A small segmentation model, trained from scratch: activation silu.
Rows from block 5, named by matrix and row number. Each number is 128 + 32 x the weight over its row's rms, rounded and kept within 0 to 255. All counts start at 0. Numbers have three digits each. After the name is the row's rms in percent of the matrix's.
# conv: 3x3 conv (model.mid.1.conv.weight, 144x144x3x3), inputs 112-125, a 3x3 kernel for each
conv.18 092:054125134106070143186158128053193152172107134139123103120133134131037125111126102089153144162139114125129125120131128127131129128128129124125112134129158118110137130130122137161103089120112129128129127129128128128128128127126129130129128128129000048175100101160098062138156166123121191152130129133103083106143111130130114130083028113129148197137130124124133130135134137127132130
conv.19 091:126087124225029173125033255114089132134131129096097080122046129133000130099009144089144098134135133164103129127125124132130127130132132093142109022076172107255255142157128134091129159097127128128128128128129127128129131128129135129128129129129104087111095146063162131149154134132117059075110094124121103129129148136105129138120112123151120115130131133126123129135127129132141134
conv.20 082:125131159152137073197009061100136107126125071064086138119158092084128079058108129139125116095166085204125089129131130130131128127130128077130120093083132048087011127130135134138092136156108126128127127127127125128127128125123128124124129128125245209255142132110120177231202131120151121129148096125126142129140126148133147088109117132062120150115146154136129124101112130109121132
conv.21 087:136143047130098108085098128244132135090060113055122082043109080077079000120140126126095138105115158047101104125128126125128128129110100136130141136101065138144131142133147130115137147130186128129128129128128126128129128128128129128130129128130076079072052125120094181113123129073126130146117116148123239117169229201133082120134229129171191114162131125137152127128145130139133133
conv.22 093:128138133077154150151170154133136118168127099196094137130126123115129150103169222120125125139120147124134200124125127126130136119152129132214133133145155125161130133183132127112128096047125128128128128128129128127128128127125122127127128129130117078128090092134118092138093133148126080143125117127141094138116122117125155135135139155138106149113121129126124130139131122111123120
conv.23 098:125117121170150145154128097126150175067112024129000130125127084130173152255148156131129255128131151138130159134131133136130133135129127126114101129174098133152120129121120123137117113075130128128128128128128128128128132129128130128128130129128131111136123132137102075146119138125150125124170134129048131120139129233114132152121143121118123118114126146125127132128114125127128127
conv.24 032:118188131107124174118115154154126063127109125124080079145131150076127135140145129140082108125103116111119117129133133128131131129131131120111120110121124139130105142133138117148136140172166128127128129128128129129129131131129130129128128128128134160120134118123152120118122137130104120125131141124117134127147105117120106104101092064107109119139109123125125125127128121129128125
conv.25 062:109138125051093134106104160140120113121126134119098097118137157125147150137160136129099054143113124126129051123134136127136136125130128064094097096062000146121089188226141166162137172193165129129131129129130128130132129129125130129127128128126146176131166119098152138105136151175111123119139114099133131096143134104126098108113122115152135118181129129130134133134136127127125122
conv.26 088:126255222104114147123088120133206120128128077132143125000110189115154125139100126157154132178130117136117122127127124117124125124126123124099140075108119130109127130122176133099128167122120128128128127128129128128128128128129128128129126127128162103087115160132157120126125129120119117128131114133130119123092087119138145164115064136131112106126151184124120117125125123128132130
conv.27 169:000100120115132115026022000046099080090118108115088122166181185124128129124096122036147144101191144066162132127126143122122130128129132135138133071090134068043112108116129119126122068075103129128126129128128128129128123129130120126127127128128128135255130190137169175132090111108128132128127127126114113129140133119132133105165217226138159152118120070105115097132138135134133134
conv.28 101:138166156166043132121064145255119120221126135151131128134134125130087149077114164153179130127137146140103140127128128129127131130130131153120128104100207120141255194135148131126115113081038128128128128128130128129130127127129128128127129130128137132084146077220135144125137135132124096137121118116128142132100144148165160147232140133124124125130128157146130134124126127124112125
conv.29 089:191128089168129104165000022078048130116129083074129108126145147036105170130109131147122182140019129134119127131127128129123129128124130104016127119018078143134143107121118097111137151119111127128127126128126127127126128127127129128128129128128146100159000139133134127128120108092224166095131148168102106138129134133106111122112116118161131108105124120131127129144129128132130141
conv.30 091:000155042109121097173112074087144078158079117157111116147115191174105151153094170151159133086113104125123136152141136144127127137135126186118123113115105138218162140114130123069110090068105128129127129129127129128128129127127128128128128126128139119206068096145152133135128113082121128114139125080145121140172151130029128131128124104123142120133145122134133127155141131157142139
conv.31 041:156188135124121150189119164143138077110092117123057053108092127054110107102135105137116127110079065127053104130136139128131131132134133113125148124144143134158126116148140122151140128166188126127127126127128127129129128128128128128127127128126131138092132076082173065125124135123137115133132137132080114070109085049103098079122109065109098087194110126128126128136132124137128129
conv.32 084:120138123021042000028000000255133084093127138099067097153139164105127139093126016117103071070057065051068148134130133124125134127131127170129145127084124116027108117123151135117124096085116128128128128128128128128129128127127127128129125127127119136227167087080182104126186132115123040034113121121101092138114155130130129131136139184125139111125119116137137139126144145127128127
conv.33 092:067133118128165143172054212149155157132202132129137194063093141117129197126096163159125119181091189111091139135128138134131135131132136128103125149124135111154138123124143163148150167153123129128128128129129128129128128129129127128128128128128108000149186000124113146138101188135101077116108113127123129229147110142134128155137085197125098125133124171135136144120128128128126120
conv.34 097:122129133179151202119157109142126124098116233153137144159099141115119131052100117126106116093122141126133134126122123128124122130127126160123120094116040153106131115114150125106128115162133127128129128128129128128128125128125129128127128129127026117058000037194101043141170123130165155082120109096069098118148128143139116157155137131135132138129081136121128137124151146123130116
conv.35 087:101174054098000018204081077122167146093100109166136128071111120000148092088149128117128086107176127097128218133135131127126128129127127125114091076123131129091068144148174118089136135115128127129128129129128128129129127128129126127128128128129131121120083170112117138132170110134094071155138140128099136156111146116108170125099136143121108141113102125138142126125132125129131133
conv.36 171:147127110147114112131115145133202159174129141196173143199129100255130060152118131184155108120056049048026012129132130137130128128129126137151133132133117122121120069118132134187148168157136128123125128125127128127127122127128123126127125127129255114054128128130150112078163142132133115124129132131130122133099121120123108085145134120155144130171147128125118127129127123135131129
conv.37 085:108118131076020087111005005136000109115103125134126132124129137118098131127117148135102073128132139065116121133126126129128126132128128131120146137164141131126133114126146133086105133132133128128128128128128128128128129129130128127128131129128121134105148128123124126165112147137049089121126103104140114132138111103133132098160170154132122114123073099130112130138132139139137124
conv.38 089:120156061068160109149121124129141137124104129152165128000067120097150086125129018153149129126123108141133131119126130118126129114126131079124080147125136152072102192146151180128255151107134127128128128128129128128128130128128128128129128128130130144129137124076142140115213126136135133114150131129127122169122121111152132130126114203130131129123135129128125124127120127126128129
conv.39 083:103093072030164095146121059075128085122116041118101150205100122125111136135168103116122095133112043118069015130128121134127119124125117111230190140159136168077129107130144121089026126077181119128127126128128125130128129128129128128128130126127136130105133159067131098098142135143134119132127114166114148132146126110123126101126145146125115040121077102127132150130128137119124116
conv.40 088:126096103000132125057129147205120097051113142127114128082114202095140105106151088137157126151096125129125127127128128132128130130130131191143069145129048114137146143123114120144097112134099128128128128129128128130129130128128132128128128128128110121187111068168116105130124125091151128124130126127135125127124160135145115135148130108142140134118133139135136132137129127129130128
conv.41 083:102100098130103063116139141105123113149127160175172133211209135101130126138115132157176159131161147136123049128129123124131131123125125127122035130087066131100102109131094128089127135142145129130127128129129125127128129125118129128127128127128118098226102101111126139130140142129140133136176150113137085123093132055083116153120117137124149185110112132124115126124117124129126129
conv.42 062:081038116128040065141128104126133146100125166071145132145137131167175134125173152137135134159135136128129108130128130128122131130130135145125127142165224132178255127105127115132148103127144129129128129132129127128128126125126119122124120122124107135133113117144172106123130150130137147139138180138228119137144137141108122127122127126115133132122128130144137136135133128121116119
conv.43 171:000123148147118128124093107136131083126099124142163157131104126151024117110082056147141127151179132130138069129126129132131129129129130112091181158112130132133127104118104128123077166145159129129128132129128131128128131128128129128127130130130164138171131206130161166088134125127126120124115126113007122122127115107125125136217132078126128136130144161127124123124119131124120127
conv.44 047:125163134119131106128160133152136163125165120128147132108148149119205122136130167129125130100120080102141066132135129151152134192167141133129096139200221121131243136128148082105173096104127127128128127129129126128129126127127124125127123124128125169141134120148120193143131116117141127117124115130129111133133094128125105108128142121179145131122156121137161157129134131123120126
conv.45 084:093053116046170000024145064122144031148249124124108132128121195114107198126109153055174129056077123076089105128131129122128128129129128111140123165118099088032029131121119006063165110082122128128128127128128127128131127128128127128127128127128111110122125108116129130112045130133124133152112101130132133223167182131087118134129123150098125132103125127128141132117126144123120126
conv.46 102:135124139118134103136125019127063119115132121125083123099148120087142080102056050157140139150143134115130116128123116122121121124126121080222168114143148102150141133105091177162153126123131128128130128127128125123127128128127128130128128127128107147132127200129122140131112136140131123133120131141098098128123131122123126125131090161145116121171122124132135131139128132130130135
conv.47 094:093120101180176156212068142180130090101137034140135020043105100081069044054106116181218148134144172105135115128127127129131127131132128219151157133189148147150144150084125087013032130000085128128128128128128128128128116126128127128128128130130173150120212103131132127131134106127125210127132131111107093125119137102139102099171123047193124122140121114132137132128136130129129125
conv.48 096:142137109113147130122112032128100130172129125133072082095121116107146162130109172098118155049132165092226255124129133128132132140161139134127134125119124104056029147131118146116161115093148127128128128128128134133129128127130129129128128129128111107163132141174108135157141131126127145127125101117130137124124098149126042113132105061144163120143155132139155149140152146129131129
conv.49 090:136170123114230095076153121119107062122115115098132139053095184071136138115086091127210253061113135121071133127127127128130136127129129105081133075114042117134128127142099159107087126084117128127126129128128128128128130133133128128130128130130105078126112166139124149126130098044014123106113163139106130122093081122120123164114132114129162135108123120125125124127127131130142147
conv.50 081:113113129121064045076091115087124092058100058128104106126106161124110149111123114189135165150132126126142116116127120117118125127123127116128133049015132119104158155129154151129128146091118128126127128127126128127127128129128128126128127128128074080066079126115137121136127129120125111091120124127097113133105124136108107142122120123124111121146135146119110122125124126131147153
conv.51 052:097090093096101086114094125116134129095125121081110124116085114119098120146110134116140120178165133222191171133128128128131131129132138121140135103174192128164255146141182083126182106134125137132129143136130138132129125123121121121118125121122163179135143135131157130170142130130169142135129131139156159165136145143132142138159179158194180137162176150180148133168132124130120123
conv.52 084:128117074000060101000128128252120134119101119131102126196109155209126101163177136132124129086108124110132106127129130127132133127132131133139131143088030133037112125139087106191139107137255131128126130128127128128128128128129128128128128128128224116136121101109123122095133131130118133130131128124119121119121150097129150172153150132116131144128158125130127132108113123125124122
conv.53 089:127125108188069102129132134118138141056141122089133133125125152025069107128136099175154094147110052099106000128129132127127128127129135129140113134107115147133140123103117111128105137147228128128128127127128128127128128128126128129128127128127152097136136106104093116000116118126125130102141110147102022014120153144150127098116055099127123049217128202134126122115140130126129135
conv.54 090:131172171102142107096255202157125089180168102136126108137108132096126081089154114116084124191142123111126089125128129126130126125130130132113208137202175125157064131140132156118112143110115128128129127128128127128128129127129133130128134128128185122085097121064099122142147131129136117088135125126123120098131173103152177163109125151111075075164178140130137132120138130125120122
conv.55 088:137124132088043043070119125108121117094157108118121126223133113209140127101028154148139151137123113061125121125119124128125128122124129133124101147135075126121114149170162108111126011000104126127128128125127128127127128129128131129132129129129137149110118108116121158123142152127110120097137124130129137137077138126161177255145131129079137118127110081124124130104119120126125132
conv.56 174:237142132119102129029056183127089081127128150125096150132144116131002118000013126126091054154121116255128117126133128127132131126127128203215185125147171075114197109142155128121129136106103128128128126128128127129128128128128127128128129127128119063165133134126138125126142128134122136143139140145112126088120118037117127127122111127123109126153135129118122122127123124135129121
conv.57 174:000122131000129129139126122133143130129126127132135117131134255100173255137139122119124129147127119127115122127130131121129126118131127080120201136124135138138122125041031088036076113115115130130131129128131128127129126124126120122125126125126138183148131129129139128126119171145153164129133128125130128119128122129127118127144130172137136140132123130132134126125128122124128125
conv.58 100:124141090122118132133201129089105097128181000120210107172130142099181124142232184179134102121129112135141128134129127133128127137129127115098077131124160177162140122093143093109128147149169129128128129129129129129128125123128126123128128125128133127170164123144132141157129123127119145135121167120134123122131139123135069107062141123125137140123132131131134133133129123139135129
conv.59 030:088069074109092056114123068160136140130130130125121125093101116124109123125114129131117126128120125124140124130130129129129127131129130139130127138192165126134181137137147094116169114124121128128128129129129129129129128129128126126127127127127132137150135132132157127159137141128134138126126118128155125136132122127089118132131136125138137144132127118145141133126126125117104107
conv.60 073:156126115002111115097124172162139116127146122133127167136137120109153106125131177124131140189180135180129143128138128127130133125128128155172146214145139148130119121099126158123157132123020129129129129130131127128131128123122127123124128127127104141103212150068136150136123133137148136109207135124170169225153139129219218166143211111120111168130191157132131129124125137119123130
conv.61 081:250054125098065132099138123110153061130155129129097125076157181128163148110137141138128114032129142085124086127128123129129122122124125125182187119086137140132133160173173098090132112095101128127128126128128127127128129130127133128127128128128131069133110116150129131103084124126137172126127123128127132105118123117084126050104131136117111135120071092130123125129127120124118118
conv.62 107:123114135102131130068122133202121141151123130168121155081098080078135098119185044144116134156088179067028255132127126132129127134129122137174039103169104067145098124124096144138092115147113125128127126128128127128128126127131128128131129128133105084127169042087127064176106122151126105161120092152120128122060168128080153115117134127127126124142120114132127116124127114115115101
conv.63 089:130121054145117064178104132134097163148094106122103048146094081141130097143130135136049161159072107220135119127126126129112124128126127106124117113126139209134131116140161109132129121111100126128129127129129127125129127129129129137130128128128180040112088016057128108121135161123102137148129124128115076113116120077116103130099126092163087065120126133139129145132127123124126130
conv.64 086:126127141087000089081024248136001027107018067212135076096142118118170141130112255099079105127119139135126118132130124130129121131130129126118127070038008255166134151128140175144145157104150127128128127127126127127128128128128127127128127127128123140149123100130176125132128144131072088063129095120129123137123124178120124124140158072129161135133120143124124119129125117124115117
conv.65 095:107127056117134072082121136172124073127117173134095126144113148153132103162102000157118131112129020077067130128129132128125129128127122093054125145135116045131127108122122120104135141130113128128128132129128128130128128129128129127130129127128078148000140109108144088235139130111128121132133135163121031111185139071094060134152125150164165110138132112132131130130135131127128127
conv.66 101:128132125128121123129057171128134138135131188140159130145121185134128129096126114123118141132130127125055145129128133128124131127127130155133130144134164206136120123129118109130080140124082130130130130130130129128129127126127128129128129129128255223147148163165143092153145210127123134138124128158218102180150192140130110118139122129151137107127157092134151148133132135127129146
conv.67 098:154255155157145163088133074124172115095137124125058101100164122161151106141117053130119119034115138148132152128125129131130129128131129149156136104168130114103134235173218152187255128138140127128127128129127127127124128128128127129129127128128074140151200129131115067111131130169130126130131135129133194137122131080143142083114184118157127089165134136124126124127119116125128125
conv.68 097:136217103183110000135094066092133126103067114137144128147186166114117172169104192128155148177131202187176143123158128126131129124127121156177127233134008148116118118095136174128149149125126125122127126124125126125128128133130128132132129129130117136104131122134119128101111146116127140097124132127126126124108119139119114090132133132123123099125113114096121123114126126104122130
conv.69 108:143145086087153255124130219140134113128129135128143159039083138066084164119102217132131130147109066109128105133136128125127124123127126157171133126129186142104130132120146132167174123115151127128128127127128129128128127128129127128127128129128161081127169144126135144142075119132130118121143130134125138118138122115133128132016115109113108121175139134128132130123129130130139136
conv.70 113:201125255000147255114119068125133113110125147128120143086105121125115130023075154139123071168137121082132134132127120133131128130130127165111124140124185148127131143144130119123127137126129128129130128128128127127127129128128129127128129128129158153170132127126130145125126126144115138074127116122124127148112131172122126153120127129129128126118118121128129128129132128130130128
conv.71 105:124130101227153119100041103126100036172114025124139095099133153130100112114126044129108097124120128060150143122126125125129126126129124122127169130136152130111087128086123131154120145130122128129130129130130128128129128130129129129132128128130143120130102124103128126138132063035130079057080096114161143069135164118048057047128129137127124130125147132128127142130122115129123132
conv.72 096:149124128049000100020000045124117140143122155164131148132159120061150084125118097128148129180157110108101139129130129130128130128128130064117150085128127039042124122141167117121124125128124125127128126127128126129129129129127128130128127130128105109187147098133161157141125122126107116029129110108050085146090118121103122125115138128070085104133119134124105120102099128127123124
conv.73 094:225128052028152000078139058129045093099151010133120105145129125127104123109102090049103115113081127172144134134128129131139142138161142081122058115164076153123116123133124142099104127000083126126128128127127134131128118126127127128126129128127093109135170133093111113126091122119122131124122136132129085062127125080138122122122105157200255156185203146117108119123116108129125118
conv.74 089:122126188159125163126103199163138132195188153147218150105135125000006045118073089159152141170125086133113112135129126130130127126127126134113094096046110078148144127076131122136168128072130127128129128128128130127127127127127129132129129137131104060124183042131153133156115120119123127138134079127111051105109091128104092131075135189124124067120124116156154161124124100138130125
conv.75 093:126135120204115103131169155128105063116049157139173124151056140150137124110128166137122119064093174068129116127126129125120125128130127119094116107129106139178161123165137137157127145151116128128128128128128128129129129127128127127126128126127096063074105089150120127093127119132128106115133084148162124012119127113136048124127128109123128085124137127121132130127121105133121127
conv.76 024:159255255119135173140153214133146139130136138125123132137129144113122180110130178129113116133127121124098098127128128129133133127125127127126136132115122146131136132140207149155240162131140129129129128129129128128128128129128128129129128129129119118122123125130119127141117127119128117109128115114133145170140146146133134162133148125136157129137147126148151156148161174138151151
conv.77 093:136147114225096120142114131122146145119129237116113184128125127165113139151069172114199150171140123112129139129127128129123134129119131148175123188125174132092095136137119110140148157211209129128128127128129121127128128127128129128132130127128115033000100140220121128136133087107172106102135132125109126075138135146163120145110132061139106112146136169119118128127128124149131128
conv.78 087:115093140069134009144088059127120045133139131135152111168078125219138174062143211123136144108110066131108128132131130129127129122124124160123147135045112255255149161115151080142179115122164128127128128128128129129128130133129129130131127128128124129172095118081121124162126167124107151124125126128041100105129144226114155126137084062135121159103117134139137146137144136130144192
conv.79 147:180152106155150116137140139133119039154112112189144124120151000120117054145207161128147223179202185145155138137137134142137158129138144111182122095080115098127175126128094086072069130133117127128127128128129128128129124119128126123128125125128127122154124139149108109125131115062173138126131131115174124140167139134136138139215197137176181199135119173141153142136146134126122124
conv.80 094:084126130094220100141125107087102116126150111114114122129072160137089151106088155207140113154072100125123126128126126128126126126128128139065134147055148061115247134117127133121149139205198127127128128128128128128127128128128128129129129128127124148106136127125127131128246116126150129109116107127104122120105140125123142115099105128094123131126119132125127122128126122124127129
conv.81 084:087149108133122102084189069117172076128127111067069075118086134137105124122146130102057118044082118057124066125127131128127128126112125133127134086104148152097147122087138122118110130014118128129128128129130124123130126129128126129122128127127130076122134137153169068156133158168124136221114193168102127135017122118128107103105149109088093097080122100128129133115114121128131102
conv.82 246:000043138127113126120116102128129125127121124130107098126113240136127122127129120127131131093075106132133134128126129128128128129129128131090150138140111129123116132029082127087091132154155128128128128127127128129128128126127128128127132130128131127125113124113133129128124113127128127124126128128123118123124164136113093100131137148132130108107115108120105113131130130128128129
conv.83 022:147154148134157137131129147130162146115221158112138141117111103113122148107107129158121128162127141129099114147200139152241138133139130142128137136133132170155138174160152174140152152133149134130132131130132129129131127129128126127125127127127114128115087120116075116123123131132133126118137139119154162150135137134140151142146255152176255143122150124126126141140148173133139158
conv.84 083:186126130219096158065057201082181072118128161144113097139138173166131138148124119131131114099098090089144112125128123124126126123127110107091102113166135145113224141169070136166101122137126127128127128128128127128128128128130128129129129130128144165132160134153000091085129156123194136158112142148124128108179150132092145134113108131106119162125136074118125126110121129106128128
conv.85 017:101122081092149124050127050090124095103131114129132126150163131156161194158127182141112132164127136177113126131161135136255196129134131117124118100126126125110118139138146128127137117129133135136136135132134130129129130133132129131129128129129123128132119127131127127127098126119098116095087105071135137132126124135143129118125127121132120128126123110126130136135137140128131133
conv.86 089:034125087000085017142112058156106123144055091237128122110137138118124119111101131140131142188153100131101117124123128124128127115129125074057135123096186120120090120116126123094076070091120128126128128128128128128128126128126128128127130129127079153110108118126128121120120114156170119132162125132135114121138138150149129102157190106126045145137142109121130128112127126115129129
conv.87 086:095116128026082000060138120092057046112089143129155134124143145112121131110068110133120081139119103119128142130125126126132129126118124121055098077171119136190121126109128134119085095124201128128128128128128128127128129128130128129128129130133054096040104143117136130140125114085108120125108092104110102087127134085111183136193118142103127139095137122128140142125131140112127140
conv.88 086:130233060105115099120079176121126151102126116108110107121156160145136182110105106133103123117112159123161209129128128135130135138129130137157155108116142116084090133129219126095168124109151130130131129128129130131129122117123127118126128123128133099083117123096145164120134185174128144168167159171143218156131116126087083139138255165131127102128091081125123121109079089115108129
conv.89 035:244255255164238187173191160152131118130131127130135144206142190159130180137133160127083103133121120126106072129136132128131129127128128130222176123178255131142135108152192123126153133130136128128128128128127128128127127128129128129128128128129132135140123136142129133136113142138123122123127126125152126125153139128128130129146146124135121125123116116125122124124124123118110115
conv.90 098:133124138119049113000081000125101125121133125180128106158132127209115074136133168146130118134138138094142129126127124126128121124128115136131115134115116125132149131139124158139121191145141127127128128128129129128128127126128128128129125127126110185139106124087138129131153184121154100106154125124126159131224158135148158140139131151130046134152105130122129135114124133131132131
conv.91 095:120134128129132042191169137098107125095218119127132099167126125155140124170074152092089063086159147123100098128124126148138128134133128074122124126119128135139123142132129091119116100118093128128128128128128128130129128128128128128128129126129153077054063055027116000113129143132085135095089140127126128132108083148025124167128132129136088132082134147129129116129127124128123127
conv.92 088:218136197144084255215183180129141157143052145108139117119126128060132136139138149146140136137090159099102175123124127129124128128129125145112114139114163133167130117110063076097129129116103129130129128129128126129129130130129129129127129130130128134255082150110106111129161118140185135150151119127135188159107138116066126099133117118131118120121133146128124127129125138122124129
conv.93 084:171087050000080085047011128135063084116130101028109094096131165132105139132122125132166139131124140126089128136134128130134127129136128134119147148115070048062170158161128142141157116106154129128128128127128128128128128124126124126125127127127122105108130110011136136110099082127118134059136096096088093098199122131129034126119129120115092115108107111121124126127136138116126114
conv.94 202:142110125131116109130240124081123146127121131125124174114128125140139098126129126137103016149136121184138135119117105126126116129129128130081093126148130134171199131113081138149054149118080128128127130129128129129128129130132128130129128129129151173117205172128128148145126110122123119129125125127122078005087000036141129134120069108114111127128158165136142131135145132142152141
conv.95 039:155068075118105119112126097101043125117131123130130128159150130131131143142124131140107125120135130132135126133134136129151134128129128129130132135134138148136128104228182067142160122127137128128128128129128129128128123127128126127127126127127141132130140130124133140128096117103103115104125118123133128147146135157212158128142111134139142148127145128095106123119124126115122123
conv.96 087:113113226177147150117125123132091110131135134153106151122127107128147152110081152110167115119142109143146129125126128127128129129128128108124105133127119141062128126129122120132170118114118128128127128129128128129128127127128129129131128128129091109130143122206118130167214252169234124125132148178137126118115120100091128249177127138182128133098117128126125128131129127128128134
conv.97 031:174208171134184139185181207126167134115189146124148135148131135202127162189147152116109126109114147127113126160157150169154158137174188116077114114124122119113121133135143171127136102120123129129131129129131128128130127127127127127127127127127131127134129143136105118125130132127131126129131131127147139140157162139183213175141198124148185182123125123114074127102046091094056108
conv.98 109:095099157164139100104112128042120132157105153147133151130149154134096221131041047131146000138129115118120127127130127132144129129142130123229147229255135129181134146099127129101140103051116129127127130129128129128128127126127128128128127127128143116178156124086132116127142117132080143114129126126075157140147161129142132129109139132155186139156165127121108092130130127125123128
conv.99 099:145152151122123082161107122158131187146111126147139116091154132130156136171255165111144145114128139149164107127120123127127119125125110141098123183123126197125155171132141238121174150125130128130129127129128128131129128129130128127128130129128133132038141140128100125120160156183175146176127111102112136131108149118166190135112124125119168143131139135133131130135136134122127130
conv.100 093:144121104045126109123133085153130097223072061133134164120135147082122117113120124157121126109089136094132140135128127120102118129127121126163101172157111134063146111127134083063174148155148127127127128128128128130131126128128130129130127128128113117066000135073094054126131139141105114104068071127086105122110116123125133138187123028130109126100224127128116132118109130124131122
conv.101 091:126089105083100129141125193127116062133119138123105122157103132147121061204117098114052106108106138130130127124129128125132127126130127110125121104122113105131175146135149110123137118129116128128125128128127127127129128128127127129128128130129092000088115108108146125098125139163134126121130180126127131131114104111133124124085122170091152145131108132124122129125119130126126134
conv.102 089:082150119000255006115137085124129000155138070150162163000097132064119120117126119163139130116130112132151149124110122124108126124121126129157137110138117122100176163146091187127076197117139128129129126128128128128128129128128130129127128127128110137125212083149121122132139255125170151125163132137130147140160155122129131135100115135128164113138100130122121128127126118119123120
conv.103 019:154131115135152117139186105122122098150193119131123127151170141137128146142129198124131141139145165135117112135160150136174152130130130145131156113123118130122137140125084123126129120128125129130131127127129127126127128129128128130129129130129127154135129145130137148141122133123127124123127128131153160217128196204152221155126113127126126128120115107127127130128127125104032087
conv.104 081:077084000129009035110048100091107096105158123132128125143161104126096077131149151106141124111132142108130124130127126130132128128131116127041120142091126126151132121125145133142128128121088124126127128128128128127128126128127125121127127127128093123100092109147098146079123070127125108130128135140126119122106126078141059127112124185111139122126119120131127096132128126128113114
conv.105 034:166135133134130132176112116136119116124151125154128118178161138143149144178138133130147117135138138126131132140145134139178143133135134145155143146109141143088114102087124088096112123115122130128128131129128131130128127127128127128127127129129134173135137141142137148139128129134125120127121110128124143143140163134150155123124126163133148213095122111122106120115096116119089092
conv.106 087:144139137075228239162119141097122137096135113165128129117047077038108123130120095128166140149128102142115141133128130133129128128124128088242174038217191146106154188138127254067014203090019127125126127124126127126128129129132135129128130129128122128130121120086132142118139118116130136109135128143099125149125199152132118113122130137149221120131133134133130136125123120126132130
conv.107 021:215193144134160155131147136124118132114150129132134128155119131128118149130123126153134128178161136141120105131130128129132130127126126131128146141134155124122124141134136146123134153119126128129129128129129128128129129130129128129127128129128111131125122114131115132133113119133115100120106107124151166142151159144144171155130255136132255221126144124126124119121120122125123121
conv.108 097:103138182120116235113097188120202108120174072122154135119124116131125101102129183155123138141160105128166200129132130127131132130129127095143126115140114112086103125128153129158115212137127128128128126129129127129129129128128128129131127128127088091028159034246143000255139119137105113124125134076031121076198121208132137151122134117116216070198137130129130136130122119145133121
conv.109 088:077134113047255255000198126099089046139121141122091115073116223025131120088123108122137104154093076126122072129128127129128125131129124133144109144203188107161123129100116178095124137146160128129128129128128130128128128125125127129128128128128119033099222068111137187117117165140002037124115130125132148131135134124146134105131192137114142130146106105127139129130127111127127120
conv.110 085:124090137114123120122163107156169106071131039138162098110127131116114115096130136128203148141105126087088098127129128124129133127134138125120114072103065145175208130097095151124105207148140127128127126126128125127128128128128127127127122125128116128134126066081109131120128141127141160126111113239104122137106135142079107092095129143137000059122115137117128121114118123104122119
conv.111 017:167151175141129158086127115118106127122105124121120130116088078082071107070104122162159148185191244135161182128127128134131131129127127154127126143090117122114134116122130117093110124161127125127127128128128127128129128135142131142139151151141138132133138130097144107119132124146129116133125125136060129083132146062121120080126151137123129134055137138129155130164157142152165139
conv.112 101:118138143110110127122143127043112255109096141108232121144130153122146157106063150105101124137151110126133137127125125125126127120126128148195179131137136074120235134132138134136115105102108129129128128128129128128129121120131128129130127128130153163072091142153122115123122150133151136116144227109130123130141131134077128178167227193142126109126104092127132126126130130125125129
conv.113 092:126123136133092147141153108086153150018102112061056128069131128132116123255133175114111080137139080134097105127128128129124125130126128128194116123118127138107162139126133083053132129134094127128128127128127127128128132137131130126129128128128052169076000111131059132187124128097139103124124081112199217123124128112136142135176079132112092126116123102125130121130127124127117124
conv.114 160:000000188074134178000122122097112113119138134146128129133155129130156118147170125121135120102110120107120129133128130130127127128125128109226189114096122128125118121067055094081104127115121129129128128129128129128128128127129127127128127127129129129111125079127128122117107150180126137126127132130139119134127128136127124129101097127095114112116113121139127131138129131134127122
conv.115 166:233213125105042079023000043211157161174113109134125125146185142170149163130117111063067105127117060110134109132130127124126124117124116085064126000119163122132215121125122148128117131106153129129129129129130128127128126121123117116125127126128103101121114087063121119101124128142034087126093086128138129139061079111113109101146146147135139146141169129127126122126125122119115120
conv.116 094:123089115147127070049141011147096103157124116131131131153155123113081212138085140132182132120171080137144126127125129128129121128129127121221075153135090123084067127131149000122114000109124130132128129128128129129128126129129128128127127128128128132080088124069128132102127121123125152117117126161116132146126087125116127120092135140129118057132141091130133129128124125129134124
conv.117 090:136134255098225222211202117112138103128129122127120127114072130000096118001069095162125224180175164138093123115127125125122126128128128121122136116138090098114056111141108155127131139173185130128128129128126129129128124125128127125128128128128147165129136115101172130140126111073111125103141138131128122150139181143105099070177135089131120092123115122133128121128123121127123124
conv.118 085:136139151005125164050109184132125147120191116172143078098155131147122160121200111104086113071103078077067115116130134124131133125127129177130129130111154093158156157117122115081124140100182128128128128128128129129128134129131128127128128127126151157109135010043107086131161064089130045133108131195120160113133131174138123147112141194092129105118098093132117127130136153128134136
conv.119 026:092140159108126130127108000112110127116113117113131178147141124129118143129129129062109007107135127091109108131129130130130129131128128141132135160127152142143156134193135123127133132160127127127127127127127127127128128130135130132133135135137129125110106127107144122127159129132166152143134132133126124144133141134114117129201104135127118135106126149121123124127131129130131128
conv.120 013:053123158120125138117103078087101129110086119112096104160130117116101118069104123172181145208241255169167231130133129131140131130131128158157066177123115126158134116098110076088049118128082128128128128128129128128128127126130129131130130131130113099110121119085145110116120121120133125132146126131118130103132140095126123120154157141115152139079131140116119127126128136129133134
conv.121 037:063092160119125124113138047090021121103038104119117063143117112070041051104072071224194151212231205172192215124132129130144132122135132184177102229153093130132107064067070091080079131081035130129127131132128127128127126126129128126128130128127120107152120076100194125122125127105115093087126122096132125099120117082155129105217196147150161135135143184122128127118125127120131136
conv.122 088:122136105104118130117121144093090130121129080205146097088155175134129128139101131077134076134116120115138133121124124113126127123127128112092126131116123123112112182171125133097120143113085128128129128127128129127128128127128127128128129130129058096143140152132216093175067130144121128117159115096125124123118106140124128200125050115007068141154131133126125137128127129130124128
conv.123 171:226141123147117166137127124026166181087074132129127129051176162094212228114128122253131137183125125125113126146149145149137136142136130113158135024118102093108072102109124103132112092110131123121126127124125128128127129130127129130129128128129165136125119132122124146159141143128141177161136129137164137132136135145141130111125142133129125122146145132139136132135134133128128128
conv.124 014:047124161123124133123119088105102128118093125107099083175130120116089119063108122200194160217244255182192255130136129135141132130132128156161069154113110131147133114075104063083050116125070128128128128129129127128129127128131130131132131130130099095120121099093174114109116123120136125126147126127123131102132136100130123126149157141129158135096134142111120131121126136128133138